Rows from block 5, named by matrix and row number. Rows with one number belong to one channel. Each number is 500 + 25 x the weight over its row's rms, rounded and kept within 0 to 999. All counts start at 0. Numbers have three digits each. After the name is the row's rms in percent of the matrix's.
# convs0: expand pointwise conv (model.blocks.5.convs.0.weight, 768x192x1x1), inputs 0-95
# convs1: depthwise 3x3 conv (model.blocks.5.convs.1.weight, 768x1x3x3, trained with AdamW), a 3x3 kernel
# convs2: project pointwise conv (model.blocks.5.convs.2.weight, 192x768x1x1, transposed), outputs 0-95
convs0.490 095:541467519494516465527458460511510506493459526516524513513532526533554506515538523522492496490502517520468521495476493504516537430462486470510444518497470527528503482534452519524474489522478532518494528442526494533471489490522516492569539474512461485463500496489492495462499478461478500492
convs0.491 085:487483484521507454475468461477507467511481488505502471483516511548499486483497485531488486509509482584466533467508502475483513486489501508500561527501519508482510521513530477469501491533484504524491494482510487453501454501502476502484525486463484444587524515533517491523500521497478510493
convs0.492 111:486477499460513522532438473550503494505487499510494486495522523474489491501481486498524516496528523500448511505497485481514454476475485504479502503463474510508498460564499515489546520559499506508569509508505462517473535468490509467468573532471550525480545525543489548513507502472498473542
convs0.493 109:468513494491478527511474485555503537464518525498487553441507504535488513471565487490498479501458456491538501491487494538500471494520515477501410474526476475481475507508477463472497503514532464491476543502504524491513514530518507504490489496486527485486541486515481475488555446510517511505
convs0.494 071:519436500483487504436524500548489513459484514488514496500504524485483509506499529503522482523512525509449473494489495483501504444541482480522487503459466503506481516472502513462553490558503493514531507463518494472477496519514451515494504523526478538498525527519464520457480561484536499489
convs0.495 129:502526491466477463535510508481528510497490498459509474523493515511473537508489499488516523514492460496528481529468508520528521516479516504460534497454507528481514472529522520511464534464505482506509456505462526496490457509504511517552513489459456474509513488482522503475523497467451512525
convs0.496 069:530487525466521509499468503539485493455503493527526495508527506470546517522528483498519496551506516521469493467506483483560422525498499535493510503523430503467472503492498490523512472490513457475487516436437510518518530507494504471475514491504494472508510503537485543472487514469509467523
convs0.497 092:535460480479542506492485489532452465517531472556543511509519460507480498484477485508486523519532534479472488474488488475481493495517524476514494481502551514476490496554508493514504450462501542530494502474540525477527484481530473493485501514507502540525513475485480480481478525470541487510
convs0.498 114:505502475436478501532435515479516485505508515532475535540499494520472495490508530473485518490492522495511506483533493507492536490506490534525499508463480494506503439527500495465496510487521519487497513501527484449511503480489466518466487516524485502474501494531469511477485462481535506495
convs0.499 103:429491489476466485486479506495513506496480488465442487522505521484528465521545467452521529502525545524518505506537530507484514509544540517460490469496556515552502469480526474504488537447534529527481471459495511505503513509514481503513539495507517473517498486519518514483447505541496513472
convs0.500 080:482529503489509500518509530480510447522519481529470525548466492531487490517515466491460519477511524512514487501548503525507501531509498465470535522471486512497524473520501519525521523530480488558462503490512451522499506505508473496516480522499496555543478503477493503512536528487494488489
convs0.501 111:497483507502498509500518484468441496488463501505509496529521525554456485548536526496538493472446479536537508500485537508525431472489494516482504510517508523498480526514492473446469499536488530502503474524548529482491524477496492481461517507526457522556515475448508510489510470502514505481
convs0.502 116:500544516459567518500479494491480505532483504544491495545493513539493488531504493502503546436501506468482500501531495546498504455467496463475528537483475460480495479486444555534517497492514517482486521507518504595479492520497504510458530530471504503477489517479526493505561512454510506478
convs0.503 085:497533477519528490534498483482501490518486492521513463509533509537526549522500474506470539511490496509450489484534514497501508515552456515529532500470460476480533503459494477468540454510522482491477488547493505530551506534474467504487532505478477474514497480464514458494502492494513514513
convs0.504 095:467501497471479505481512537500513488465481498471506499511505457569486503505497457540515474462525469509524516502517524528503490552500477519527531506514509488514490516462489497518474471487478519516482467541484507526494481546474480507486457515489518498559491466523526521482467510500471488481
convs0.505 133:505478479514507521504534508515503508531516486532523491499493494492469499477471516493516513513532490507485512517518503522531535481496460444500514501500491502534533491512473453528493536527489495491491510507515487470508503535484507491521497492477510509466501503504477462488490472458512521502
convs0.506 104:464476525501532512483562519549505496499496500438447502491509511515522504469494529509527471517542466504499495477488480489503507497545468497455493503531515479463515522526525528487529464517516518499457482516495527508516519486504513458494554499533460510529466468490512520502498530496494521529
convs0.507 110:529529470494474472562479496476515441498536489514497494517493498493487499503468522500484499482507477500508526514530512485492501517542438538538543472522473514488542488536513514531486494486539493539492515499499512487498491469478461536484513535481487505528495519514474527501498506462481516484
convs0.508 090:486505521530491519535502470497493427511516446514504473501504481499508543494514470530462508449538488537483502452490468516488508482485465497520447519516476487476520529466500495523521466507475513504490538506569453494508534512481486503486491468523519530513511477508502524450457481509490499490
convs0.509 088:505537507509514481500501511468490518492511430492494529488524490489500475475464510516490520521490483553563470464482504503509513539537507541515499475513504497500498519474514500507514473511567520495507451458471563508493510490527438503497525466497503525547465513486498531511507505558495517471
convs0.510 082:469499492471523472516461501462473472472486536516498539504505497515515470508491475468467511459517544466489531456500470487482492514444473489492491516479492485472474513498491484482508510494507489482511480512514508506507473535488599493509527505523501491465528467473494479514506519483478464473
convs0.511 149:509579492473502497516503499473510533491485538553484501494451503537472502493489483495538488522505475452529556512493484510493523512498475478461514544489459509480519516534449458518490455523432465499491478521507510499509504517485501501560521503486515538457520498518541476516458487527524517492
convs0.512 110:528493493496467454534470472518525514533515532471494479516502504452477516494429505473509487517500492497491505516511505545544494515509539503498469473499512512492532485503493455485500495505539510554468491513511504479486451513536476505509448506478518486536512503485459494524461485490490512490
convs0.513 144:506487509514496544483456499555525440529479533473484484483457514498458506504561534477455500531517506518503467500490473512486501457434511497507492558502489518487547479522481518446508456532508482495524501494487530499473485483497540490467503484500492508525503494495514506461508499537522509524
convs0.514 097:475500470511504521552514526552482513500480521486511483518501485519491494505542495498497508521456496523457542510539466516475459491510515496527482482521509495509474537492543514542463521470505520490507524483534533502472483476462543465505512465454500496509530504477529496550537474513495515468
convs0.515 110:468480494478521485474465495518468550562508486470503488506497522503491484488455473497514533507537497531493482481513487504508481511498510538479547543482501509488527470567504505527491492453510487517523475516503488493470513497496460484449554503465520494455488513485477519459514512520522506506
convs0.516 105:502525519515563484523485518496501521530532538529499500558516480542463519529497472461506533498446523507498500510488448526502487469491519468512483466509516493474469446507454504510473557496453484460491480472537488495508500530503528488504482497488501506480518479494464517496518520496517498495
convs0.517 087:500543518492471484512556539492559516460479457472487511514485516494509512490536481494494471499538525512504493508506494500509522510509484528535518475506504478502530566477509550488484499495515493464533512476471492494546470519517481514495507510494496525495519470519516538419487548504487484503
convs0.518 072:506513480469537450478546497529458514500490534555480471487494477464508496496460511523495462504523479503493512525547494466479496505483480525490481500528496490506511494510489493543476453520492494538479454470503480513521551504509494477459485498509516530451452497513547513523478501479464483474
convs0.519 094:507478524496459498480524518470496552489530492523475527507455495472482516488477457498495512498463535500500476476507532477539464486518529507484533483516492510496481477520512471501532516480525523520506501498448528540519496501513488526503433513503474505474506489512468470468497495516537481510
convs0.520 122:487482496504495523520521531516462460510477494531480497499485485484499481501502525508544474518499488480474547522487539508486503514489510504489486524495558473469459502513446544526485466493485446512514506517546510465503492500494498485461511497496485532486506548513507502560503503513519495534
convs0.521 118:489522469509472514486528494506467491499512530484507503438461517524502447461504491447515507477494507486521503503493506511494522501543496484532497539501537528479461490498438506529523496524481480494514495535550484499477555496464468496549474480474487516439506502505530476494525495518491515514
convs0.522 115:512503505568494483516467510463518543469476478503519514539469470514553485499473514475496561504518495531495497470488537535476469509511509497461554525500475481511517474459474517503511499516526490485523502480521536472509492496512514467479529542470510517462512456496508516469484494483487471513
convs0.523 087:518507503502476551518547468495496505532539471486552519517526493485487495490479418491500519533480528518514497526501487489496505503527520484529471477485504518495580458501485483474518511473507509518488528526479487479519489491487516489496496465523529510493476479487534521514431562565506482522
convs0.524 089:501489517491497498453539549535486489531573505430483502511514485523570493524515498490476508493520478517512505463462485472471524509518503494465489511519513474503460469516470478537463466544514477485518481496506526501506495530541531515450498493512453501577537541467513511520504500494483494463
convs0.525 120:484416470532500494488479523483457463518508487536516548512528490505533481517509503488505509533475469465495503501456494524462496503477440454495492492510491504514458507493482489505491528465477501532539489522521540496515508482437476460540464502455536515465519484489507508538452471463496499503
convs0.526 080:527549506462521450488472473481514457501539488468502504536497478492500500468503490499530491507497506534586490471530504501552490486494529526512560509463482507509510497508462502465515510469529492513506499474538525515482474526552494477454488525526512542512477496499533494440502496530485493477
convs0.527 105:463480462508510473512497525481490445582498487507497469511533484508496480515498524560466514487507503485446508498504509499531498507482507519501545506498520498517546520551482507547473548481490512516500512530530520455482513440539440520495487491490515510499492483532496443525446497491538541486
convs0.528 098:497432423469546503496487484507513484500493486508485480516491486526482489487493508525502475530485513496450555498483484486510487537487505535534469528505509520500495502480526532512457504496512475472473479500510476471490540501487528473530498483516543529527514495483496485510541519472493479525
convs0.529 092:517503485503500436520519492482468448515510458498472478543519490526467483473478503526510498507500500500521501494471479529520533495499535467512486472516455488517508468505476493515499508490501503525531469534573491465506501499485490501544483434494515466486528512493438453485474529491485501512
convs0.530 096:512539514492462483529545446511507503532500501477490517551503498478486497499518518511470475519492494511516490487487518550513474480540512473525510456511471551528520492495508502520477522464461527532522546510516491528517490482505446465535478478453475479510466516447434513536508501524543567509
convs0.531 095:488499505514512472551486537480503502509531497499513543500510517416504462483453479530477459487522503491522492494508498487493493520536519527493527492490487498460553508486489468500511501544517503462534537518493493474496492511505483496429489523482545479462484486476525503498509536533502455516
convs0.532 108:507476501493480487491513498481472511461496481478496477389490513512515475518505491502493496511527470498533462506471497469475449509536481538537497500491489436490494493538501516531499473489488501519503498531505528533518469520522503520492524526473515490513474475537525502563533537523521487529
convs0.533 084:507491499514482501470500475469484476480444504501531543560503458538495480469480492490547513504497502535518496491469541538510507482483540466499522516487483508484516492505547509495532507503474513550502498490526548487488455513460459482527542472499516433567497477484522517476543476526506526504
convs0.534 099:538529525465502480566507513483467526529485509495459521486478534533498515500467450473522519520510507504512486513512463527527485462505494545503496504514472507478472494510506484478494498507542528520528525485459494511532481473507490492528517501519476492423464517508482499535501511566491530520
convs0.535 102:469491541498482467548432508521466542485481537525491516603471513467516495515440490502531440495446479450513513503490510523493527487496496504486480513502509494472496535493418523519535483505537516505523514517498467527503495495485480511522498496488528491535494509523508500501475471525554502483
convs0.536 102:520486520508527492483514463545472484526491525505486500478472551490496523524487462537430503511497496489500485490491540486521499551496472461523438488487488530532517492503489472487493526464486494502513548525504532473523471491500536531530496510487533496501500501485542506537488469489492530507
convs0.537 092:475499459484480492475530455478502496476462544526551481507480475522485495534530491503477460511517532514498499494485503485524484497479494459516485460468507484471453502525504515497525500517472485526447490498547474493471514534501547507517434492487512515489506480505489495494493497461516443496
convs0.538 130:517537471509471468511489473538490440498495510517438476533497519459471485495515503508469509532489508552491495490505524481480462496479524486489491497497519511514471494486474515503503493508504482471454546505485478496477501494523535462523508477466496523561543494492456492494457469542495544517
convs0.539 105:525483521518484505512467456547517537503508456496479522490498525478522489459513493525455488501510560493491496484522507523514468480500479514480480520469448457499476515531511543506498508536479523565518503489469501517466490495502507496464492521447497499471510487503498575485474518545529483474
convs0.540 114:495524537472494488493566496489534511499512521503492487529514507498490507498474509535478525494464472506500509486524493474498508534528508524444467563457481496553489479454477528507509483492519453509521504513499505529523557522490492493482502493463504515529512512477489510452500505504562462469
convs0.541 096:521449518492536492538519485527474457457514477509492499528530471487506506568497509484508520486508486505545494499505481511513475482563538460495520511483512507508541522496436500525474492457466447462469522509477471500528458515478518522515503503470493484525485507493505515482512536462508483485
convs0.542 107:504511498515473505528469480498483498562532489491467470545555496502489469503501455496503489503520496534502529453512515473503483487490481506492521514483492484514497514498529469486461496508462526466587461523479511486476495466532456476481498493451521535526503508481469511466501515488482486517
convs0.543 120:502481492506542522495512493527490483502470519504479527530490496487472482516498511518540482505541488483475446469462466502494468432514446479540520494521514502475478478563524498533525502531530513507463468499559519497499482494525539467518482481507503505451539504531439486475461546502475505450
convs0.544 088:474531505468467500454477512507485479488472560437493496475508531502531470492506473487470507481489482521505459512521543524500511462503534479526496523428453495549523520505431494447496487504504466544486494500483492522499478512495521507477575519525519483512491520492504492542483522550491541481
convs0.545 113:491485513476547515457518470521496502534490465511495487501523456543509483507481502516481523513517518498538467494462533505513508503477493512493450516535467460476501482517477490499513505438464489499497483486501534494526495522467497476489499492498538445528484499483511506519468478488508511503
convs0.546 102:517534523514542471572505495508526542483485487505504471553495510473522492502494535487488509467496518438522470469469489513469496534493454554495527475497508487471497491507512514514486495504482510560505458515526527494503537472525497514534520488496474500499500523478491510474465448528539499510
convs0.547 104:482549497488514465527515469469476503461524469465524501488490427506502477476514485503464539519477477541483500518504500503487460506559489514483486511492469474477494513537445480496487465487438486496501497477529495511514464512493451489529468490483523483457503510477464526546525454545489499492
convs0.548 096:490540492485550542498537530459470462488498519510493498505525503554484548521505451492511486451493495507461507499476491507508517492442497477497522546498505480459467520490481450491500495533508493494504479477547474506482499516492443482507498499498510528468500487511496484515498542500503491459
convs0.549 119:515515526493497469538422525474560507545491489542451512541518476512467524503484543492513550514487489505536493527506489517496473465474468524501494504500494519497511500545488463467493540517486542531486498462486518526471514499487498518512495506507473482466459479521457504473507510462525510500
convs0.550 081:504530533515510470538512466551476542471474524471528518542480536458469548479480503497470475516498490529530502510462526517539490437515454495473502504499488544530459505503489534507575507537499486484518527466549499508515511497487521475505509512507512551478489535537526516506515477472488501527
convs0.551 101:493522477533451469486495517489506560539514481501520511497507508485485511455517496500534481519481529475515490513494510521496492501510521497489529504495491493517545511473508422533466498465503516538506478496447508525499494536499492476514452514501474499451481502488531458509498500505486526530
convs0.552 089:466481506485485488530533510526533537502503512512487468476499543520480526546490511459494507492549447498509464472465515467486534475490527513475511493486479506489479537489527486517505516495513491473498498492524544516482471452476527470478462540499531469490519495481521485489513448494480481531
convs1.490 090:461510482476497457495468486
convs1.491 122:495501489470451483472471486
convs1.492 088:482523478541528531475485503
convs1.493 104:458485464485463501488494523
convs1.494 094:534507527528544492508526516
convs1.495 108:531475470524481459489516512
convs1.496 083:546504528525531509532501507
convs1.497 095:500472497450476506468476493
convs1.498 080:473490474527535515461503481
convs1.499 132:497512501469469491451480473
convs1.500 095:510508525527535519523532531
convs1.501 123:477446487469490485481486487
convs1.502 094:545490507501500524499514552
convs1.503 114:512545516518510548495501521
convs1.504 098:472535492525546485499508477
convs1.505 105:505524518512513483543481457
convs1.506 085:517509480517455503521544515
convs1.507 103:506482471463482506463479529
convs1.508 104:451501483488468503506459490
convs1.509 087:532514524515514517544524526
convs1.510 097:535518500528520529524498538
convs1.511 097:535531498538532479481493494
convs1.512 107:525523506531504455497476471
convs1.513 104:488518532453498507500472467
convs1.514 092:518533515516510535536516529
convs1.515 113:502544535496504472528519522
convs1.516 105:500523563509510502525516510
convs1.517 104:525516518515549519522527512
convs1.518 112:516494538522501537510515540
convs1.519 102:527540543472514479497500498
convs1.520 119:509466504465487505457467502
convs1.521 096:504513465485452535497479503
convs1.522 091:542527494491530510488509543
convs1.523 125:475506452503505451490493494
convs1.524 109:498480440484469491507485512
convs1.525 068:468532478479533480476504475
convs1.526 097:485460463492535513514528505
convs1.527 096:465508470480521497463511466
convs1.528 107:489534510497542530482510533
convs1.529 090:547466511527497498523472510
convs1.530 093:536480486535508456516511490
convs1.531 097:543493454524496483514502477
convs1.532 089:525530521515485519530531532
convs1.533 141:494444505502454491505487499
convs1.534 086:473508540485522514484487456
convs1.535 099:507496543514526533512540500
convs1.536 104:498526490508516494475486439
convs1.537 088:466534491484533458497504494
convs1.538 096:505484497525458511515451512
convs1.539 096:475498467498516531462534503
convs1.540 085:468486477460482467509486475
convs1.541 125:507487505510469438511480499
convs1.542 106:502515492515460488465479459
convs1.543 100:469472481461466476508513508
convs1.544 101:512522522525544503510536524
convs1.545 112:511508534500519480508457460
convs1.546 100:468497531475475498485459478
convs1.547 112:534559510515520509511501505
convs1.548 112:513513553487502534501504534
convs1.549 078:473480472519534526479482471
convs1.550 115:520502488532522523514538537
convs1.551 097:510545546495501531497484489
convs1.552 105:457496521494501502503508443
convs2.490 077:532465499495505489493504529529501480509519506489468456505510510504516493530499494498492510486479526541501504465513505484507457497421509493517463488500487498489497500543543471519474466482503493498497490521504461467478478491521481505498511516478508500536491465488533496478486544462516508497
convs2.491 092:520530497473493520495501521464579487493475516538446529504503524522520488521480500524530518502513504508505507512475516511505531530529504489536459467474496500498515536493486506520477426512499523518547474468534501517533523482493505513493421508479490509511490534537484504484496436490498560522
convs2.492 105:554473515508524500506424509529529546487493481513491529512526503494539511527488530498517472515541512495493487510471505492458540535502532521483533474507473491500497501484466513488524512509484508483554498500493477473464486494516513497463548498522529489549469493532449509431476455517470473523
convs2.493 096:533492585506492477486541483505418488486507464523557506521528496487513530430515510466520505538512528527522510477563481517481522519526527462464492506515510506543469494488495506468463516467520528474515493492470529470539489467496503522510455468542471512500511478495495519478491477472517477457
convs2.494 093:488481505499484498522486505526472469474502496488557501492522491496481488480473517498482486503515513488466540521563455489475483498513480538463512522498441487482490504505445483483516516524498501491519496489512487473544490501531491516479529556488469448470477486524423528500491455509489518474
convs2.495 127:446534448513500508513520513504498477541498504494461497513501533506475490509485453499498503495483503473498517493454489491534530490477553490531498545517491456501497502500488481531522526510488480474496496495535513536491489499496494546473476464474445506502505546477529528479476469465478490531
convs2.496 085:526509503500493514447494491514523494531486472486504525544503499485518520472487483449443503487413485448472470501531491454527491498498443493512502474506487493525491507494494514510499531466476522481517486517526506516526484502450533465467454442505484524487462530473517507471473482456485527486
convs2.497 080:522521511512513502496500518501492428490481505493476490466486533496506523466459532516511521521521492468481511534529541491485505540494526510520473565444519527530515499524466458510483515504536508542463503508521463511508503495493506478502492526521502493515531538467487496498555525479466533496
convs2.498 110:517496510491509468503485501517470529542506521458480493510476494517490494476508503483537501492494498441489471521485488539427486506501520479510481503518472457485484478481496522522505478499549543503461502526469470509462501465505508486506476488483489514502504512544459506502483560505494460519
convs2.499 096:514485461487474500516509458507502491461476508514543457515512488511531509466502457518495508501530504488521465520491529502481495504453473482442504486452478519532511510500474506537513515513514474552522501475509482501530508506498521538466558501477436522494523502532500526541474493493513547489
convs2.500 074:504526525484481492530493474474456529492504497502523500503481488494494502482480528548495509495536499508502550541551525477556543528475499543479477494486512491490495485483505480496506479530513510542510471526507481531525519550513503482489501573527490519462484512488518504501528504533545488457
convs2.501 096:498494519537503540499486521466511495445501514499546464458524480518526508446471520473517500500544488489473446529469527511473501513499485458494462499474518524497525509523472511493530502514515519527535506481489527503519506494456492557494489469495499531485522520534518485463441514484511515465
convs2.502 099:422511524521525552484477469492500520529457497460513505515517549511462536465512506474532513471502506527513496524495495521494494449473488538495505492509507513484478494495470515482528545481461485493460487527512495524531517508500500495512472500484482499574496483511513475519422507533462520498
convs2.503 085:434476509512503490475469508524527482476498506510503475488554492516488472540495466508524505488511488487486494534464529484553489468513530490525539493483542479528501493496506500491582536466541462484495528479516504501496511508440511506517528486488507483477512537446514469478497494482486499523
convs2.504 095:546483483507492508484538480519511540498490493484461499497501504512484537516471517474494503533479507472508492548507491486551558468482502490551550531520522479520487502533470538503470458503460466486550495482514513550521534518527508502499453487513474501467520489474514449500498454492504505492
convs2.505 091:498516485482503524488437488512490506472510474509493524507520508496493520515514506499479521480540468469469474514557483503512487453512516518440481505534483490505533518502492510490550543529485495507453535504509492480504504502460508492485564496475508471508516465527557484524492548492530514486
convs2.506 087:463494475526483525483520506472462522511485490483501524503496495492515466477502503491505497489497493542503557455522469504457479513516502478477512497479503472482500512520539508464510532497546514520495486504511543545525503503508503548510515460516468563494504495488504467455457489520498514503
convs2.507 131:450515520501496480495481509517516493469523506494504488517472504482498521511483505479529483531495491466496480529463526518508468539489460498534519513491534471523500522477513504478505468475515513562473500483536490497519479522527520514530523524507442518480503533464482486513478469503513502531
convs2.508 104:570461439469483496501528518476473482482490532535484511500495505502542513488517506508512503559462506444534480480524497468485546493486503495497494484509508495520471500497491472501500497507529543524467525500513525515461517496522485486488528510523411519492523515552493504514504494506493496527
convs2.509 075:483553546486508464486517515505504474507477474482518538491484480502472457501504524522521494469502516498525461442453517512504480473515520514488488464524492492474530501507529511454530465437495484541475487512533546524477503510477509536503517486538500489513488516463458517481512559471489520522
convs2.510 079:468488487494516454498474549506458519484468500481475490510510500477481492482495497491514504485485499505514521553519503478549504523443568474511542457530487475500461510464511523461505488487520487500495495503477497482549479481451477456537489522494520529526503483502472489569535451518475503508
convs2.511 152:493532464508512493542494505518555471505494542469500538487475487504477463474534446524485502469490494486475500484438510502492524514486528525508529544492508472461529493512504511528488490496472512538497505519473485512500512491472490505525527517519505545549482524480504501511522497494506468505
convs2.512 110:513505523474466501471509483517515541500484536521535570524493492490501514519483485496472494498461523429509545458523500479495522505462490511513555457497510492518482499531475505529484476477470450440478502487472514545559490525510489457517489494530502522503480502491498504544466495527503501510
convs2.513 165:508465491519495481483510500464487458482509522497465427475516525502523534491514545452512492542496514499509477497480453497512520487498453483453458511508534509519486510490506477508500459496502518515524480486497497500484493487517500482506493488481558484498483484526443477470500470499507466540
convs2.514 084:485467458496495524464491511462559493480445494533523466530481519504534499386508479463457482469516490523485487520499497520483509484529533492490457486507478501472477529497507486488538469511536460492497494500481511490481505478462507472504523498545522495499511494512549519510479460495493486500
convs2.515 105:458455465470519451444504526494479475499466501513480446486541497497490510476515549532500487499446522501499530512426484518474549470547465515489483503491500477476488494530514508502533485526521533503484487511504509486482489439549505534478465507538520496474496487539490536500466450493514523499
convs2.516 085:527519533498506477495482496457555492496500490480528488471512503525525464490515466531527503475476487481521486507464527536543445463532479475503473507453507516451503481451517510529508488484555490495464494494510494477452487481504511531481486506526477474472491472486479463484518490496490523515
convs2.517 089:482494489495495517500588486490495500492470497480557473494517507511527521522477510524546491465503542519521506494440508500460521493532475519457505507473499469543528514545526509511509482480520536519510472488520499486502505431490506469491464485472510483513510508500472542491533500497482565471
convs2.518 072:534502542504506531460505481458502495513518498508555495487493474498487551470512490526499511500463513486515477490517518491504545460496494532533498488508492508519524505512496511524454504478480517522539504519471487480472492506489502506487460519501514481497498490530518476451483509486521486519
convs2.519 107:492486517537518535480464512468535510464508515496519493500493513501455547460539471496488485532510478537502528524499474499482504512500473496493517479504537492521497498481500502468476503501455473515542497486487482499471517499454520561499541478483522483470480500504501462489507518523515487499
convs2.520 092:490547515501519546532562472467509477508493489489482551464511547526526508515541528511453513487486493485540477501517500530472529455526505485536486478508518483499499509494531469488467454507470475531519493510519510474496509518502494522495493541496532491482527527519510527490528527506489485515
convs2.521 119:490464538518504548508487478522454511484519484490491508489501483496526514493504507524476500499505471532505510494557435499533505447524497497499494514532498498539503479465518523490539551436502491500454497513513498529467495474537484499499524547488549481502474463530548532482503510487505487499
convs2.522 102:466493479506525516515489513480449493511509500503486525536513488495495476497480524523458507478515521539526474549516508489516493464489511481521472517492510495553489487487520496512526503492496496489500505472509534467484495425468499476485483483542509534516545505530529487504486445509505507500
convs2.523 090:476473469457500526499488511452499470465477522500502483504492477501480497502507498495493525495485498512524490507505500489566451513499452539504483532507476520461505486526518500539503488501504493536511473487477498503465505532516517505505495523470477494459515464506486519488531544482516500474
convs2.524 081:540542518518507527474485470546496512506505516471503498474478496504491539507505436501517490492540480460475425486480484523535512521502487504517526533490498475518515505512447526513483492467470441494485503497494515498501492454476508478494521463512517485485515489521495504449496500521481526497
convs2.525 096:490494515495511542542517491541532491548499484509523580461515485513509470427522488532498520552474484498521507488507532521514526534507506525509526509515496480513475499515480526499509521496472490490543512527484495507471547498492484531469459458524514546499501486463514466489523490527536528494
convs2.526 102:510523564521503513531479502496517527518494523500476523470488509493548462475493510529542517493510449475522517428478527478529492473488509521469502491463520497492531512481496493532488465485525498508526475490504484522481499526487497466464515480510529466534518470492468526449441550486529540500
convs2.527 107:478511563468521479522477490478577545521544532493518512469510502488535522483525478551490510475503496484498500516489536532502536494521466508551477495537496494500464511509491497465485515527456494527534516494510520492488520519485493514483503533499529498554505496468511491515517513535520490509
convs2.528 096:509517452525506506521495469485555475466477520502548464527476508501496504494514531514485489538510507530471513426459522504472514492525515473477502495485459523451488463495440525531441506525488508482531513483497477477490506493502488483505494504485500477522525507522512533522511507536515501511
convs2.529 089:524509505467519497508527560503512502512535493495469556522494504518501455516519514491496509516524498510485504483497434496493492509507426522508453509486499548504505493503500545536479534484464475488512508495479506523512509553500493498492511487517479536472474489486449511486483502488488461462
convs2.530 114:463531486546476483524509497502468474492498502501470532490507493495465504544475479538503487489487492498537557474482535494489517503480519566441515493482470485551481504520496508482512469533513450517459511518494529536511536527496493516530496514521457511492521498549499494494473495519492501533
convs2.531 099:473522534481490477482430497483501469460505498493484501499487490482529521552479473522526491485491503487510516528485487477478545462511551505512540472493534474565480492526497501487472511543476461522524499497492515513506485455535510473508501484518511494522509480493483490499462473507492469506
convs2.532 087:512550472515508520537555502518514492509518523510497514501492515497505491479495504493545499515506491525533412566495484513546509506480503489546500487472568476522506506504449512470487473492517530495550494471510509496518495540524512544514476521525474473457515552518529433502503496509479554484
convs2.533 086:472485520485499513492533488530440493481511494495511505513492499493520553468500513481492488496487517546543504552499438486560485509484479538501478493495507524478532508504512493465483502487488500501519490520515509485469534524485479552509493472524517501506492481469493514457501461505490556547
convs2.534 131:506507504476492479448557519480481493534483510493476502498480498508444492520495479483496496483468483479519521554480485482573510495456494524527540503521485456479538527510486531508505519496462440488518498493514510517538488521505497466512500503500476539541491548520494477512525488502470494511
convs2.535 100:484507497530495476526538494519572438504513516495476510540483492510525489499517592511476492528481512498484449478473522482477507523535495514515494529514500470493489515516460457484487498488463523522539490512494451511567495481475502534491542485490489510547493531503459488537553519486507485465
convs2.536 105:487504490493511537501484484519479521525448498495481497477505505528495456516502476487526490505509503515491498496560500507472483473488446521516540453524445515507496494547476497502495551476470465504513499506477525500522485530459485531508500485526510520510504466502512457509504463493513485479
convs2.537 109:529461537493493492489527512525479525525510484493501541489501478497458521491493557476514497486532484505504505495536445456554526525538495481527495493524501485542471515520544511491480434445468484518509514524492477493517499519511490496516514489523476493488499510467521498454506494510513501512
convs2.538 121:514488582525531534538520511496482498520475473520481516477510462514539485512480524470501505475545510474471516514470514490507505506485458540482499503517472449488505509513509495485477517471508527483533546519488522477524523489463504482462492469461474495478529510519485528475454484511532491498
convs2.539 132:496496484498500536511469493505541490505555506496468501540498539506493506473507500477485509484517459497478483543520520480501530464491495483511512539489459521489513527488511541470494490524526491512497486506526498531510485530502491509476534453523496537548512516501518560497505554476483482478
convs2.540 089:499499561494522474478470507583499503507490519474476452493514497512475554537482436458478503483529493528514485516495458475503477486520476518537472533525469512500480515551507494489495498489476490549496528522498512426522513501503488488475526521472525489462505446495503510509471493500466543516
convs2.541 107:503547491510474521507468529493509476425491488510509496513507518506488493483508468511486508501496539489491570503476493504474484487479480519468513492507461500454517493515543510527518481497450424463467492493508521516441501522489490520492432511496492528502482510527535500522501509476466465501
convs2.542 102:515513507560489465504511483501517495475488517503504490485482515491532480515484576496482489511463540501510494500522487467472487480509522524467494495476494524489503475500501519508539514498484501488524524494462527525537490517458485517505467491462565532562510519504510536502515528480513476460
convs2.543 094:549534564510511477503472509505426488501479507525483448500535474519553486538468505498463487498468520486525466508523493507496446519501479465529486507478500508533506506539482498501500503459461498451557496498512461523515508468505488536492528522449475494478509505495525482514457472465493459501
convs2.544 088:533540536524505468514510516503516477490488497517494501500508511494515523556486518487501505485497466426510533570520488508540468503532513518456509490467510521460542497481475448455493506528521506543506494485510510505510460504501494450497513536467548508448495517509520495494485499486496492496
convs2.545 105:494513520506503483549490493496492464489495491529500570523484492501474526475493505486543500489465508532499531515494503533501451502491480525491487529513473526417531483462500486490487525529541495484504522505520514449481486493489512530517503511490543517527506499501513537461504508512477503484
convs2.546 113:454499465554490517492503498526511493478478502470488474474509505485478513476511508465490507485536495502530489502492484500539503497491484548507462490495494473536524483521476495496530497530466473512504525500495500500461493539518500513486465538482470496475484511496457519483456489525467497535
convs2.547 119:457505511495501503464515476494498549508545464497530492483527480492540505532500500534484498524548503540515432499546548498517471503522502473487486451475484520492507507482508514449524511517522489488473484484508525475479495534485506468526489485512476461519506486491527480541489537530513483510
convs2.548 097:502478487522514531519475473456490489477501493530497556476501495511469467522508459536517502495546487498512479502477498510535509486492488466496469498463491533506517510502507522517512522509526520467487490514503524513418502485502527509502506504514487486509485477518513452508470513493474462514
convs2.549 120:530519545555533451503442513506460473514468503489474490484502483527496468491503553456508541486524471534469464499451458504517499490491537485518435510498523498470504480510524497485511520494472481511460513534497490488460501512517502486476521503504514545524507513518483512488488487532475508518
convs2.550 070:537537515478468474458520520509482504544491524487515519532490507477477443530513495552469522472499490515502532524497493529454481497478535498474535538491483490495535499471490530502474506524522517520531515483510476511532533535543498489432519495490468437453512500520555523494513511521532513513
convs2.551 094:500475513496463458505492511525470480502520492496475508561509524512532536516504498513456485487539483503482489506516484455541478493478514522510515485539474508486507515517511463496489527466498467530450511504510488527534498500545509486534514527498497492469487495510510549540476517503540492519
convs2.552 080:549508508546501510484507491465488493513493482531550506497492490520490533516491513507517517504473537450524496512507504491504500529533490461507520497531471511505522515478478498475514456479484513474476494498497518460494493518505519511517444458476489491518484501508521483490513503491503505474